config.yaml
dataset: "patchworks of several textures"
crop_scale_min: 1
translate: 0.06
targets: ["patches", "centre pattern"]
kernel_size: 3
label_smoothing: 0.1
loss: "cross_entropy"
init: "kaiming_normal"
lr_schedule: "wsd"
warmup_steps: 1500
Rows from block 5 of a small image classifier, named by matrix and row number. Each number is 500 + 25 x the weight over its row's rms, rounded and kept within 0 to 999. All counts start at 0. Numbers have three digits each.
After each channel's rows are labels from the 100 images, of 14848, where the channel reaches its highest value: "peak on" is the class under the peak; "responds to" is what is common among them. Only what is clearly more common there than usual is listed. The data: patchworks of several textures.
# r30: branch 2 reduce pointwise conv (model.blocks.5.r3.0.weight, 64x256x1x1), inputs 172-255

r30.40:440522469478489554532477499497496481481467512460496536462468482521532448512514534528544500474498528526469494490523527511479538525472482521426517457525515530515536513489489512505512507540515488507500459481521513504496477497491491532524553490529502489516
peak on: triangles
responds to: triangles; diamond

r30.49:525503523517499511514538494471520521502496476475473490522521501518519534461511497524517473507521502507509514501497518508511516501514519514471498499520487486527557516503537505494523514533538515500430501509520511444489470489479517501485513521475474458504
peak on: spotted
responds to: spotted

r30.45:448523483520487479517534511495491495550507547496507486510501495507515463471521507501506474526490529517473509511523539516466510497526527465449519511510520482505530522553484481493489520506479502495481463523529457493514540522452503497553501498470486545480
peak on: striped; labyrinth
responds to: striped; labyrinth

r30.28:499520517421518542521507515512484462528526502491539525446530466514451493445485500496519469441480468516476415506470478472526489464463520513520545416537519479517520506497485479492494528502497511507524487496505468480502512493525500522502536496527512501529
peak on: labyrinth
responds to: labyrinth

r30.60:512526538466534476464465465461461494520521507492489487512498514516505502479524500511506483520506544529553517498473485480500464472503491523461520516515496487501490446512511508539514563478510496529448529503494560502501486504480487521479440510482516462458
peak on: bubbly; camouflage
responds to: bubbly; camouflage

r30.55:522531539508512489519526489468507506499531505457494506507533526512501551470549468533518469502506506524539505538472533504500496518523532521485480494506504515494476484506501508510517435518487500512496506490480537529490506503512472528485521487491504491509
peak on: veined
responds to: veined

r30.18:534523523478482453498466489497459462495534489478485513492512515523532529510521482545483484563514520531527523513460490470494488466496537516476499501543482496520486482512497505532544526529506513507475507490491578481498500508533513557532547527530514491491
peak on: mosaic
responds to: mosaic; plaid

r30.41:496514520526498412490498513491517538510514509403490409528489509533473501522562512524500483517512526497509527501468487477454479491516495516428534527486515530513499492511512525523475503510493485482491503491505529494511506497510500506492536514496505538495
peak on: woven; looped
responds to: woven; looped

r30.24:484474496490536488504516492539496512514497523525497543489542495520508498467471530565573509534534498502441479498537499481509536484482462507470522473504479472522466510500551517528483457488506488514449501483499468469491447502466496495503469516507505483538
peak on: veined
responds to: veined; camouflage

r30.51:524480499508498490460494486514513528455491518490471505492548527516516505460503511509520494508502524521485505490474499502519511496483479510477557504512528495510502538486511475518575471528496508467528531490496479519482490467518529483544496537452520499515
peak on: rings
responds to: rings

r30.56:538537524472492491510480490491468513488535465523476581471515511504501543469493454504506468477461482514496486515489492484522547510499467538523504478538546533491487509492557492474499512527498518500514548476508493524508465496529464518499505503481538480506
peak on: looped
responds to: looped; brick

r30.46:500514501508458503496514513505488530490520515508492504498500509510525485516507477507513494506488486510502494512475491494515530489502506520508553492543525491473484511499505492491515485528515489522524524519493500489484479497507465518475542500523465473528
peak on: rings
responds to: rings; centre pattern: rings

r30.34:527547527453498492469484500455508521502502514452470452533500532525537492491527502505509484508511509521539510513485508502486477503509547538451510525515523516505434482487470490547567503432490509472525477498477513511479503463469523491545469497465523496481
peak on: checkered
responds to: checkered

r30.25:487522510444476523493489504491487480496522518494487499466485486516515486520525489518506486459477512508503482496507498507524513520463529523480530438496530532505494505490478505487544523478501495507458506499512484412506497503489588487564468479493485462511
peak on: bubbly
responds to: bubbly; centre pattern: bubbly

r30.5:480504509525495436509528473471517510436422487467499430525492537514532531477491499508481500518513494496511515511528523528441528515520534497489471551476493462479512499495506503512505505465488480479514458500469503509502519494516483510503445524495516547484
peak on: checkered
responds to: checkered

r30.22:547483510489526486488508497497514442499452452518516438489501464557553498489501512480512520462503486470481449493486522501500527500490493502536464461509486465462528499462481492487537534543525496511560515481511526512490538496544515568522500499520533513498
peak on: cloudy
responds to: cloudy

r30.61:517487489513504482500457509532489483520516517495497537482515500520528512531530502517514490513473513512467521512511501497538504503491483527505547491526534520510479530482525493477494513541513487484483518468481480511490499482523518474580523506495533478509
peak on: rings
responds to: rings; centre pattern: rings; labyrinth

r30.43:469531507534496486473526486442504511521506531476476490496480492517515510546519488508472481499495526498538529521487532500501513505542498527493476527489503533501510514516513507502460493513492482486522487494514498499506548494523494505483496523501505562489
peak on: marbled
responds to: marbled

r30.8:497577553502485419481507489464452474575546490533490477527488481494498495531527449516499472499471499530547522509460496491489491474506502514508517497511471519513523509488523535496492543481504501513494531500504519530519501518518515496440505524467495531484
peak on: marbled
responds to: marbled; bubbly

r30.36:530502524505502463511484483477502505446481469491458525502511545495500519500524471498484495491504512511497515497438508516495509491468544508481489499493500495514505523519507502515524511493519507475529521501494517473522520481500541494519499510479536520504
peak on: labyrinth
responds to: labyrinth

r30.47:516488493517499498505500494503488541485482497492491483495503532529520524518502531516530523535536528507485525490523517504497519499517484520502535516535455474527528524506524501486508474516475530459518502475514468469506472505511474508507496506489480509510
peak on: spotted; bubbly
responds to: spotted; bubbly

r30.63:502501493486452476517525500489520520449458528472469460490522527519507519482503515544509516526514510501492521518501505521486497504484496535479511495506526491522496471519493502496510487472479484494487470499491502503490482496473491493482511499521484473520
peak on: camouflage; mosaic
responds to: camouflage; mosaic

r30.58:531506503499534537497537499503510516482485498458485484467524519522500539447507494524499475509514483509520497550471517510502476514512541518492531475540516499515543475490495514503549479514497517502501463460510512500487464490520427478479509516482504478498
peak on: spotted
responds to: spotted

r30.52:482512507457501504463472495493491503525503493504486489532477491511524488483515504559506511503485518502515502512455501508506512515481487518504516521513502522514495494525513511499501498493453490492395498492487557488492447494479501531508451516485501533466
peak on: mosaic
responds to: mosaic

r30.11:469516495522461467513418500478472528508522516438489440536471497544513477491553518498523470539510518513492535502495517498471498499506502511455540557521496492497509525502536485495530520498522513486497527488511480500518517500495541512497511506486504519484
peak on: bubbly
responds to: bubbly; centre pattern: bubbly

r30.44:476524488461512503480475485476465483538507499517515498506515496544546485479490521501562495508497516517495490493493525508515569510506498537469526495518477488503521532503490466483559490501488462497520485471479484513455494455520507506542511496515521538526
peak on: rings
responds to: rings; spiral

r30.53:492506523515477449458449492478484513523527480480484493524529510508527511418523495516532479524503485521478502477488509483461477495498532501431506526497503459491472501503555491481520484529512530497502527515488482514507518489484536529512486507528544520513
peak on: honeycomb
responds to: honeycomb; looped

r30.37:507552480454498451492490472483459490494493522512481506440499460519544504498437505510532487481465471501504455524534516491505550470496506525500512426541490480527538486487473457517484485471511465491475448464491513514482461496476505525530495490512486488525
peak on: rings
responds to: rings

r30.13:508503499544535435464454490489503516500521506458516454512503512515471510509503508506491498515533531505523543507439485483482450481545456513475538528538515522513527469524506515509465494526500490511497461486504485419498504492484487470478509529497487524494
peak on: diamond
responds to: diamond

r30.57:531503492495470491514486504511504503522521498527475534493517510517515514475506484505513484511488487512474494504519504496533508502469468512533496491507518508520485508498511496505462502506523489518477518497502511516527500506491516509527491509501538496518
peak on: looped
responds to: looped

r30.7:507523503525459495515485514483517524522468532495478502504502494510534520483489508516466494525496511507485512535513534525479512506524527494495508516489501482495531488532514483495504517534512482523482517488504454521449535469506512508546533515518506498495
peak on: dotted
responds to: dotted; grid

r30.31:499498479462459496500487508517511476485502543535460472534494505511514468495514517528532478465463495514472475473535504517542518514434502532537543495513524503458492537484489520441526498493471497477542498489509409477506501483504546424510499515461517514509
peak on: bubbly; labyrinth
responds to: bubbly; labyrinth

r30.20:494493503525500479499503499480516509457491523420451439523512528497484531485507533552471506534519518530506553520518507504402464482496537483468538547506526462522496517518508502506491505522482515466511531517490496459515493496505508492542469477500506455506
peak on: striped
responds to: striped

r30.54:521488503490504422490440515499494494495521505513493519502511508487493502457522487495513470509500506511505494543465489483503451477496470521507504524526553517515504502524518500495561506520464484459535517480476515521470536467490527523519540511508515481497
peak on: scaly; grid
responds to: scaly; grid

r30.23:513503485524531487509489504535519508498528529500510532478540493477499497457455535499513476505485533530485507520476503500511494486488469513540576506547512515521486513503480521512473485574494525540502493518523469505506482506495491465540446535438516514494
peak on: rings
responds to: rings; centre pattern: rings

r30.48:482540461500472533524446461458447480487469520470473476465486473553554522496515491517472503497499508499522495533514548507525533507556506525513493493504504520505537523561500478511498457510472488489483455460502459512490510470492511547529482542516498564494
peak on: rings
responds to: rings